From a checkpoint of a small image VAE.
Training: normuon at rate 0.0016, 8300 steps.
Rows from block 8 of the encoder of a small image VAE, named by matrix and row number. Rows with one number belong to one channel. Each number is 128 + 32 x the weight over its row's rms, rounded and kept within 0 to 255. All counts start at 0.
After each channel's rows are labels from the 100 images, of 14976, where the channel reaches its highest value: "peak on" is the class under the peak. Only what is clearly more common there than usual is listed. The data: rendered landscapes of hills, water and sky. In brackets: how many of the 100, against the usual share in percent.
# convs1: 3x3 conv (encoder.blocks.8.convs.1.weight, 160x160x3x3, each kernel summed), inputs 54-107
# convs2: expand pointwise conv (encoder.blocks.8.convs.2.weight, 640x160x1x1, transposed), outputs 64-127

convs1.47 [111  61  83  71  94  96 169 145 145 133 185 125 101 152 131 109 131 199  96 108 168 109 149 126 134 100 144 101 125 100 111  69  38  90 121 154 117 118 119 117 115 141 114  79  95 122 115 143 167 134 104  97 131 120]
convs2.47 [117 115 107 121 127 125 149 146 142 131 116 151 146 120 137 132 115 125 132 103 167 108 139 164 117 118 112 128 122  86 141 108 132  41 129 140 124 171 131 139 124 113 110  90 100 127 111 138 120 155  66 132 120 168 130 145 151 144  81  80 138 153  81  97]
peak on: water (34 vs 7.6)

convs1.26 [146 129 107 127 150  65 174 150 128 135 152 121 133 173 165 117 165 137 148 106 103 130 123 145 113  84 136 154 148 150 111 136 115 120 166 199 127 138  58  55 139 176 185 191 205 169 154 124 113 132 176 114 126 119]
convs2.26 [189 115 117 144  92 115 129 128 126 157 126 142 123  89 131 130 119 116 141 152 111 127 141  85 110 109 130 126 120  80 153 117  74 100 121 135 115  96 137 115 119 142 137 156  89 101 124  89 128 156 135 149 131  60 153 121  86 113 111  74 241 199 110 185]
peak on: sky (80 vs 47.2)

convs1.34 [128 141  92 186  78  88 203 110 167 109 105 120  41  75  84 103  75 178 135 145 116  90 100 133 132 104 115 131  73 153 144  90 192 128 133 169 125 125 105 107 158 107 115 132 111 154 199  59 126  90 107 129  97 194]
convs2.34 [119 170  90 184 137 160 129 167 159 160 135 150 136  96 152 157 107 111  98 114 111 140 120 137 102 104 104 117 108  95 119 107 158  67 125 112  96 111 141 135 113 120 116 154 184 147 122 133  88 166  78 124 107  93 107 134 139 138 140 159  63 119 159 130]
peak on: water (75 vs 7.6)

convs1.140 [183 113 147 143 211 131 121 138 150 108 119 123 165 135 120  96 155 133 133 157 137 142 150 115 128 114  88 104  94 110 112  88 144  92 110 139 134 133  94 133  96  84 148 166 164 109  70 196 132 116 130  84 135 125]
convs2.140 [167 162 189 132 158 147 132 144 159 167 162 144  94 129 163 166 136 121 145 247  83 103 128 139 132 117 153 129 126 126 145  99  87  99 119  95 126 146 111 132 119 142 106 175 112 148 132 158 172 175 150 122 132 119 155 133 138 113 170 138 150 167 196 160]
peak on: gentle ground (66 vs 27.9)

convs1.79 [134  89  80  70 132 194 174 135 135 150 156  98 136 159 151 125  93 122  95 125 122 140 190 143 125 137 107 101 129 135 151 107 161  77 153  95 153 156 148 119 124 158 116 121 124 123  99 144 120 132 136 125 145 104]
convs2.79 [100 138 108 112 150 142  91 139 124 143 139 112  89 103 126 123 125 120 122 105 102 168 133 101 115  83  99 140 108 143  61 138  77 116 104 117 105 160 123 124 131 112 131 144 181 157 119 157  59 165 118 111 118 201  67 128 150 151 203 189  86 106 167 142]
peak on: steep ground (61 vs 14.7)

convs1.39 [116 114 104 186 110 144 110 175 112 165 163 143 140 145 180 109 210 117 137 125  95 122  79 138  84  90 139 144  91 141 160 111 150 109 175 118 141 146  96 120  89 112  81 156 139 115 164 122 103 184 139 114 146 100]
convs2.39 [135 139 147 134 110 132 143 124 153 161 121 154 149 146 142 147 144 131 150 155  68  98 131 224 126 124 144 130 129 108 148 171 136 255 123  68 133  95 146 124 109 153 158  56 162 116 129 130 144  82 167 135 141 123 163 107 144 103  67  93 111 125 155 158]
peak on: sky (100 vs 47.2)

convs1.147 [173  98 162 107 147 175 162  87 117 148 113 101 157 122  76 137  35  29 132  51 160 190 120 147  97 167 125 100 162  89 119  99 113 119 133  60 113 108 132 147 125 111 108  66  89 130  63 127 108 116 129 128 131 147]
convs2.147 [168 115 136 127 141 137 122 134 127  89 138 120 118   2 124 124 147 139 155 106 130 169 144  74 134 100 152 133 122 167 140 171 112  92 125 161 132 171 116 135 127 113 166 140 109 158 145 128 133 135 176 124 142 155 147 152 137 128  70 119 152 130 140 145]
peak on: sky (99 vs 47.2)

convs1.28 [165 111 120 142 139 146 123 110 120 117 210  99 114 129 110  75  75 137 153  47 130 108 177  76 122  92 164 145 135 117 114 119 139 123  95 163 125 141  92 168 142 131 102 211 122 127 100  93 149  75  91 174 156 193]
convs2.28 [167 105 163 180 139 130 161 147 152 157 147 160 171  77 152 152 148 143 144 125 138 184 128 145 144 144 161 135 144 124 152 115 152  64 138 138 149 147 150 130 137 123  77  81 134 148 153  96 147 115 190 143 149  87 150 155 157 120 106  54 177 153  98 144]
peak on: sky (76 vs 47.2)

convs1.55 [107  79 109 126 120  17 115 120 139 131  83 128 117 175 159 121 131 103 160  38 106 160 101 147 101  86 106 187 124 103 118  71 164 152 131 135 163  83 145  93 116 132 160 123 126 130 167 119 164 101 106 107 144 120]
convs2.55 [145 116 127 149 104 130 141 149 116 126 117 124 100 120 125 138 117 120 150  64 144 126 114 141 124 111 109 129 124 157  91 198  94  29 106 137 118 165 112 124 129 121  73 190 161 134 109 146 127 165 111 115 112 131 109 142 167 113  68 172  97  89 109 101]
peak on: water (48 vs 7.6)

convs1.153 [ 89 116 103  93 152 146  82 116  90 149 142  91 154  75 167  57 130 119 144 103  82 103 118 118 115 149 161 127 143 225 131 151 181  97 117 192 154 154  91 142 147  82 167 179 163 159 117 116 146 136  81 190 124 118]
convs2.153 [126 161  58 123 144 107  90 109 117  92 122 118 163  46 112 115 100 124 117 198 152  85 152  84 109 156  72 151 129  80 109 146  84  74 141 146 110 158 144 166 139 150 175 215 178 136 111 182  59 136  63 139 117 105  76 167 113 185  90 131  54 129 118 120]
peak on: snow (33 vs 2.6)

convs1.27 [177 126 197 197 165 100 156 137 118 160 127 172 172 163  97  34 149 151 156 155 114 144 137 115  46 140 122 179 178 128 181 133  98 125 163 153 144 166 102 119 161 123 173 161 166 125 131 144 162 131 132 130 190 137]
convs2.27 [152 170 187 172 160 154 168 147 144 147 158 135 105 107 150 157 139 125 151 167 127 155 131 125 125 103 147 113 102 145 132 143 117  53 123  84 129 184 121 122 103 164 118 146 158 137 132 122 131 142  77 125 131 136 141 109  80 120 131  94 142 115 131 137]
peak on: steep ground (33 vs 14.7)

convs1.18 [ 74 131 102  68 119 127 124 145  93 119  57 177 137 117 132 193 115  43 117  81 133  82  83 119 125 143 125 122  88  97 153 124 132 194 145  80 105 130  93 116 112 125 135  52 122 129 133 132  84 114 138 105  85 128]
convs2.18 [129 172 130 156 147 131 167 115 140 147 154 130 114 102 143 146 140 128 141  83  81 108 113 185 142 154 154 126 131 123 153 119 161  90 119 159 133  93 110 122 129 141 151 101 137 107 141 107 161 123 155 124 134  94 141  95 161 105 116 164  82 136 171 162]
peak on: sky (83 vs 47.2)

convs1.56 [146 118  58  46 155 177 154 121 128 115 156 148 109 124 150 157 110 126  67 113 118 133 149 122 160  96 145  87 138  97 101 134  84 100 110  89 157 156 177 137 126 178 156  66 133 117  58 179  68 131 131 112 160  91]
convs2.56 [181 159 172 193 145 176 179 170 177 178 170 185 224  55 177 176 126 129 136 178 106  81 130 152 120 122 126 129 123 129 139 105 130  13 130 146 122 114 150 120 125 105 154  96 121 120 126 113 127 162 137 141 132 103 150 133 171 126 105 129 154 176 144 148]
peak on: water (29 vs 7.6)

convs1.9 [166 131 154  93 143 101 152  96 168 108 102  82 130 166 105  73 157 121 113  10 150 110 109 111 119 188  54 149 176 111 116  35 112 120 151 111  96  75 105 121 112 111 122 124 103 129 113  89 127  68 154 128 130 159]
convs2.9 [141 136 162 112 133 126 114 130 150 144 135 138 143 158 146 142 137 140 128  67 138 126 139 181 137 165 139 137 132 162 143 136 112 180 149 104 139 118 138 141 136 137  49  54 136 144 140 109 148 139 148 145 138 163 162 158 118 141 141  79 179 147 123 138]
peak on: sky (100 vs 47.2)

convs1.107 [152 102 164  59 123 130 102 128  99 130 101 109 120 126 124 155 137  74 116 158 152 164 131 142 136  80 148 103 146 122  89 136  76 195 114  90  99 159 149 177  91 126 126 117 118 125 125 179  69 109 172 139 104 120]
convs2.107 [114 123 124 151 175 175 153 151 164 154 170 157  70 119 157 155 128 120 121 105  72 124 126  89 115 101 125 126 108 150 109 125 167 172 121  99 119 121 145 130 107 123 152  74 122 163 131 129  99 126 138 128 126 134 129 140 154 140 137 112 163 116 114 151]
peak on: gentle ground (66 vs 27.9)

convs1.84 [ 91 104 139 167  91 134 174 142 130 102 139 137 109  85 110 124 194 153 107 146 146 122 160  91 136 125  76  87  67 107 166 106  96 133 112 188 115 105 112  80 163 103 128 115 114  83 170 143 114 108 114 112 132 117]
convs2.84 [  0 145 110 156 141 109  94 116 109 129 111  97 137 214 112 120 126 119 126 221  53 105 117 161 120 165 116 131 115 152 107  78 157 112 127 101 116 170 122 121 126 121 143 175 107 140 120 133 108 172 142 128 123  96 110 135  80 132 217  86 185 120 184 158]
peak on: sky (79 vs 47.2)

convs1.5 [105 125 149 152 125 144 156 107 118  88 145 172 153 144 145 116 128 155 131 142  88 120  67 132  60  89 145 125 111 125 111 102 132 102 139 113 188 141 148 101 110 139 159  45 130  75 184 176 152 176 149 154 100 145]
convs2.5 [130 168 161 110 136 115 137 126 135 146 130 135 149  77 135 135 134 132 134 134 111 117 153  77 124 107 130 137 134  99 139 138 135  71 139 115 141 108 143 126 137 130 153 149 156 120 127 123 119  76 125 148 134 109 130 156 162 151  79  64  94 116 125 164]
peak on: sky (90 vs 47.2)

convs1.45 [104 119 166 165 104 126 125 133 127 153 152 151 144 123 124 136 158 159 138 142 137 110 164 112  73 100 149 169 112 137 150 108 134 188 216 133 162 120 106 108 116  62  92 115 128 101 209 122 101 135 124 147 149 157]
convs2.45 [ 73 144 112 121 139 165 165 166 155 132 142 146 159  81 150 142 114 127  93 127 131 176 120 135 113 134 106 120 126 124 109  81 170 110 117 141 115 110 141 131 128 157 122 169 101  89 115  88  91 110 172 118 120 100  89 188 125 131 101  96  54 126 119 134]
peak on: sky (96 vs 47.2)

convs1.15 [159 185 156 116 155 143  83 106 112 120 131  87 122 133  62 132  79  91 127  43 125 132  79 152 169 103 119 134 175 163  98 147 171 126 143 122 175 143 176 131  50 138  99  95 119 152 164 153 141 158 113 118 119 168]
convs2.15 [106 151 118 192 121 132 137 120 160 168 150 165 119 215 152 139 121 134 123 122  66 132 140 123 116 156 113 142 144  46 130 116 137 143 145 137 122 118 186 136 143  80 173  55 109 121 135 108  88 134 170 152 137  75 136 127 171 152 167 109 112 171 166 134]
peak on: water (41 vs 7.6)

convs1.1 [107 101 109 158  84  76 152 115 166 114 101 123 176 107 133  92 183 106 140 170 150 100 137 110 110 141 147 174  92 131 153  88 154 101 102 101 161 126  75  63 211 113 121 118 135 116 161 103 128  73 116 120 112 175]
convs2.1 [156 141 128 125 167 135 145 111 131 125 159 145 124 129 145 146 148 141 129 130  81 119 142 151 135 123 137 145 139 101 155  74 203 143 138 134 131 142 143 115 138 151 181  65 106 133 147 138 108  91 119 137 141 183 131  73  88 137  50 158 105 163 118 150]
peak on: water (27 vs 7.6)

convs1.128 [186 127 148 138 102 152 163 189 101 136 108  77 174  75  80 164  98 124 174  89 114 124 102 134 111 161 138 144 131 123 160 142 133  89 135 120 102 186 108  93 125 107 134  83 170 141 149 112  84  96 126  56 138 159]
convs2.128 [ 57 121 121 131 148 129 143 136 127 128 144 146 113  26 137 143 117 109 147  30 104 105 134 195 111  94 128 106 109 145 130 138  37  95 104  96 111 144  76  76 110 101 102  53 193 120 103 106 140 131  96 113 123 115 142 116 112  79 130 133  68 155 146 112]
peak on: sky (82 vs 47.2)

convs1.117 [112 172 162 176 142 147 157 100 137 143 113  53 136 149 111 167 115 189 134  94 127 122 100 124 200 128 131  83 203 151 114  98 105  99 130 111 166 174 113 117 149 158 155 151 125  87  76 107 135  97 131 131  86  92]
convs2.117 [148 151 160 162 109 125 120 124 133 129 125 113 130 179 121 119 133 139 116 132 119 129 149 156 132 144 118 153 146 194 118  63 116 187 138 188 137  53 159 132 139 102 176 141 185 131 123 122 107  95 150 154 133  96 133 150 151 157 143 177 148 159 153 142]
peak on: steep ground (45 vs 14.7)

convs1.115 [ 79 124 190 152 108  54 176 108 159 148 142 108 168 134 148 112  99 123 101 114 129 102  91 119 128 130 162 145 170 117 134 146 109 147 138 136 153 120 113  85 129  74 180 191 139  43 128 119 124 164 114 167 127  51]
convs2.115 [ 94 123 148  93 130 117  99 112 133 141 128 126 126 166 129 124 136 128 116  70  99  90 139  49 139 117 150 117 139 201 142 127 101 173 144 177 137 109 122 120 129 177 183 190 136 135 146 149 146 142 183 130 141 116 148 107 139 140 142 113 130 111  98 131]
peak on: steep ground (55 vs 14.7)

convs1.136 [189 169 103 152 119 172  98 137 135 108 113 124 118  83 110  85  69 162 117 136 116 134  96 114 111  85 106 138 111 116 104 131 136 103 109 105 128 113 151 118  74 102  96 129  97 136 176 144 144 155 155 126 107 148]
convs2.136 [ 98  99 103 105  72  91 121 112  84  78  73  94 104 128  90  96  85 109  54 108 154 143  85 117 100  35  87  97 158 142  83 161 133 224 117 111 107 112 163  99 138 160 119 124  89 133 101  88 106 112 105 116  91  61  86 133  93 107  51  68 106 160 102 130]
peak on: water (53 vs 7.6)

convs1.143 [150 168  70  88 146  89 122 136 109 174 139  94 162 186 149 124 131 133 126 107 177 105 161 148 146 149 113 135  91 152  67  82 125 142 112  96  79  80  85 121  54 116  84 131  37  95 137 118  96  87 121 148  99  90]
convs2.143 [120  83 156 101 153  89 105  95 106 104 144 105 137   1 104 103 129 132 142 194 150 143 124 104 121 108 138 116 136 124 136 138 149  73 126  98 128 140 127 102 129 118 132 166 154 153 118 109 145  90 138 144 132 122 142 122  87 107 120 138 169 201  57 171]
peak on: steep ground (40 vs 14.7)

convs1.64 [136 115  73  76 163 152 156 182  97 157 106  97 146 137 158 117 124 196 142 161 135 121 169 123 197 187 141  73 110 145 115 131 101  95 115 128 113  91 158 160 119 174 148 106 141  87 112 184 105 119 135 126 149 133]
convs2.64 [180 137 121 121 167 116  85  85 106  95 139 111  89  81 108 118 134 146 148 119 131 144 164 157 145 176 121 162 169 134 131 183  73 162 159 197 138 125 132 148 170 149 141 161 151 130 142 156 127  77 151 154 141 122 106 145  60 165 180 212 127 142 184 138]
peak on: steep ground (41 vs 14.7)

convs1.86 [140  81 154 108 119  86 151 111 163 153 141 141 146 168 132 145 148  77 134 101 117 119 157 156  87 178 101 153 123  76  49  94  85  88 100  84  92  77  59  50  83 130 106  95  81 107  63 151 115 101 132 126 134 148]
convs2.86 [161 190 155 181 183 171 181 158 162 125 184 160 179 110 163 163 141 154 140 157 125 116 155 160 152 161 140 159 180 148 143  86 167 162 162 158 145 163 189 160 169 151 153 166 115 127 148 162 140 151 185 162 149  88 134 158 148 172  71 122 146 145 177 138]
peak on: water (26 vs 7.6)

convs1.12 [126 136 155 255 149 105 101 162 111 108  67 162 130 105 183 128 224 175 116 150 124  72 120 113 154  82 105 161 150 142  74 105 100 115 106 140 119 147 143 122 109 104 140 173 155 138 157 141 176 122 122 176 159 150]
convs2.12 [ 85 145 152 131  95 104 110 104 119 146  88 108 160 133 106  99 138  86 117 161  53  45  88  92 104 144 180  73  52  31 162  54  98 132  74  78 112  21  56  93  64  75 164   0 139  83 142  57 152 123 199  81 122 126 167  79 108  29 107 175 175 148 126 151]
peak on: gentle ground (64 vs 27.9); water (36 vs 7.6)

convs1.59 [165 165 168 200 104  54  56 100 114 109 100  79 157 129 178 100 164 142 151  86 136 120 100 138 113 122  72 152 112 212 122 105 193 138 100 146 144  87  75 188 111 157 170 132 152 151 173 184 124 117  87 122 146 136]
convs2.59 [102 114 105 142 144 138 110 128 112 119 133 125 168 154 116 123 117 108 133  55  81  42 106  80 131 129 136 120 105 100 135 153  88 117 102 112 124  66  87 143 134  72 107 101 151  32 116 140 173 161  88 100 105  44 130  95 118  86  82 138  35 119 110 130]
peak on: gentle ground (85 vs 27.9)

convs1.103 [148 135 102  78 143  84 160 127 141 121 135 144 145 142 172 145 121 128  87  53 128 202 100 170 174 159  95 134  81 121  64 104 133 120 110 135 133  98  97  88  69 148 120  31 138  89 128 146 100 143 122 175  99 104]
convs2.103 [202 164 158 109 162 171 140 146 149 141 161 161 105  87 155 150 140 139 128 137 121  54 127  62 138 126 139 138 147 121 143 113 163  16 148 112 140 133 143 145 139 126 154 145 147 132 137 138 161 132 179 146 139 161 139 104 193 132 150 121 170 128 138 161]
peak on: water (49 vs 7.6)

convs1.67 [143  64 116 105 130 130 112  68 156 157  94 144  76 165 153 114 148 132 139 192 135 157 158 101 154 128 176  99  98 140  60 141  85  84 127  63 120 147 164 213 113 160 168 127  52 185  99 155 101 144 144 143 118  97]
convs2.67 [128 131  96 114 115 144 136 136 133 129 119 138  61 154 129 120 125 122 128 137 204 175 128 170 125 126 133 123 114 103 136 157 149 137 133 181 121 128 125 129 134 132 125 148 133  99 129 111 135 130  94 125 123 124 140 141 130 124 141 151  85 160 186 123]
peak on: steep ground (46 vs 14.7)

convs1.112 [169 149 132 100 138 121 152 144 131 125  60 127 154 146  90 138  98  79 134   0 119 173  70 140 116 132 144 112 100 169 148 116 162 116  87 115 134 128 128 130 123 130 156  63 154 104  82 151  92  94 125  89 116 104]
convs2.112 [222  75 113  74 117 127 132 123  87  91 104 115  85 120 111 114 122 122 135  75 149 154 120  89 121 103 114 126 114 162 113 168 161 147 109 112 118 178 101 117 124 105 120 112 129 120 118 132 115 141 120 110 114 146 113  98 162 119  78 144 152 142 107 103]
peak on: water (78 vs 7.6)

convs1.14 [156 172 161 160  69 109  57 104  85 113 140 166  88 163 123 112 158 133 106  25  94 104 140 168 185 127  85 143 200 130  60 129  90  87  83 115 135 132 174 109  59 134 105 116 138 155 146 158 140 131 111  96 107 161]
convs2.14 [158 148 232 152 122 157 150 157 163 195 133 170 180 166 159 157 123 113 123 197 121 160 126  85 114  83 127 112  92 124 143 111 116 224 112 104 114 117 131 124 105 103 110 126 111  96 133  74 126 112 139 119 125 136 139  99 110 116  84 120 162 153 108 123]
peak on: gentle ground (82 vs 27.9)

convs1.73 [128  77 104  62 112 138 150 114  49 110 165 108 136 142 134  89 132 147  92 139 110  53  72 129 138 113 132  98 127  87 100 171 109  62 120  81 106  96 158 127 126  98 115 103 110 180 119 136 101 151 111 100  98  86]
convs2.73 [ 62 104 117  77 104  63 109  89 101  67 113 117 125 152 103 102 114 116 130  97  78  80 108 164 113 110 125 107 159 181 123   0  65 211 114 151 124 106 126  95 125 146 119  93  34  96  98 110 142  49  96 117 115 196 132  85 134  82 166 144 149 157 204 141]
peak on: water (39 vs 7.6)

convs1.43 [133  99 104 120 117  81 137 180 113 138 111 209 156 137 133 172  90 109 119  61 152 147 118 155  97 126 143 136  99 106 116 135 162 173 111 136 174 191 131 114 121 164 190 100 120 135  61 152 103 128 125  71 113  95]
convs2.43 [115  94  86  68 103  94  68  75  90  93  90  90 139  35  90  84 129 122 137  90 119 153 135 112 123 149 138 128 125 121 150  45 101 111 133 177 124 113 115 120 118 136 131 106  70 110 126 103 124  95 182 132 128 130 151 127  86 118  93  91 100 120 116 150]
peak on: water (65 vs 7.6)

convs1.97 [170 146  47 124  86  73 109 162 132 120 140 126 118 140 186 123  94 107 116 107 121 159 108 152 175 102 104 100  82 123 115 116 126 160 121 135 128 147 135 156  91 143 141 177 144 139 208 160 106 135 122 128 159 180]
convs2.97 [108 132 108 110 132 117 111 143 129 129 128 131  95 182 129 127 129 127 121  71  82  77 106 139 126 153 130 118 143 102 115  74 124 200 112  61 127  75 135 100 125 138 148  90 154 105 117  92 148  72  21 134 120 136 133  73 119 101 159 108 111 124 119 148]
peak on: gentle ground (61 vs 27.9); water (35 vs 7.6)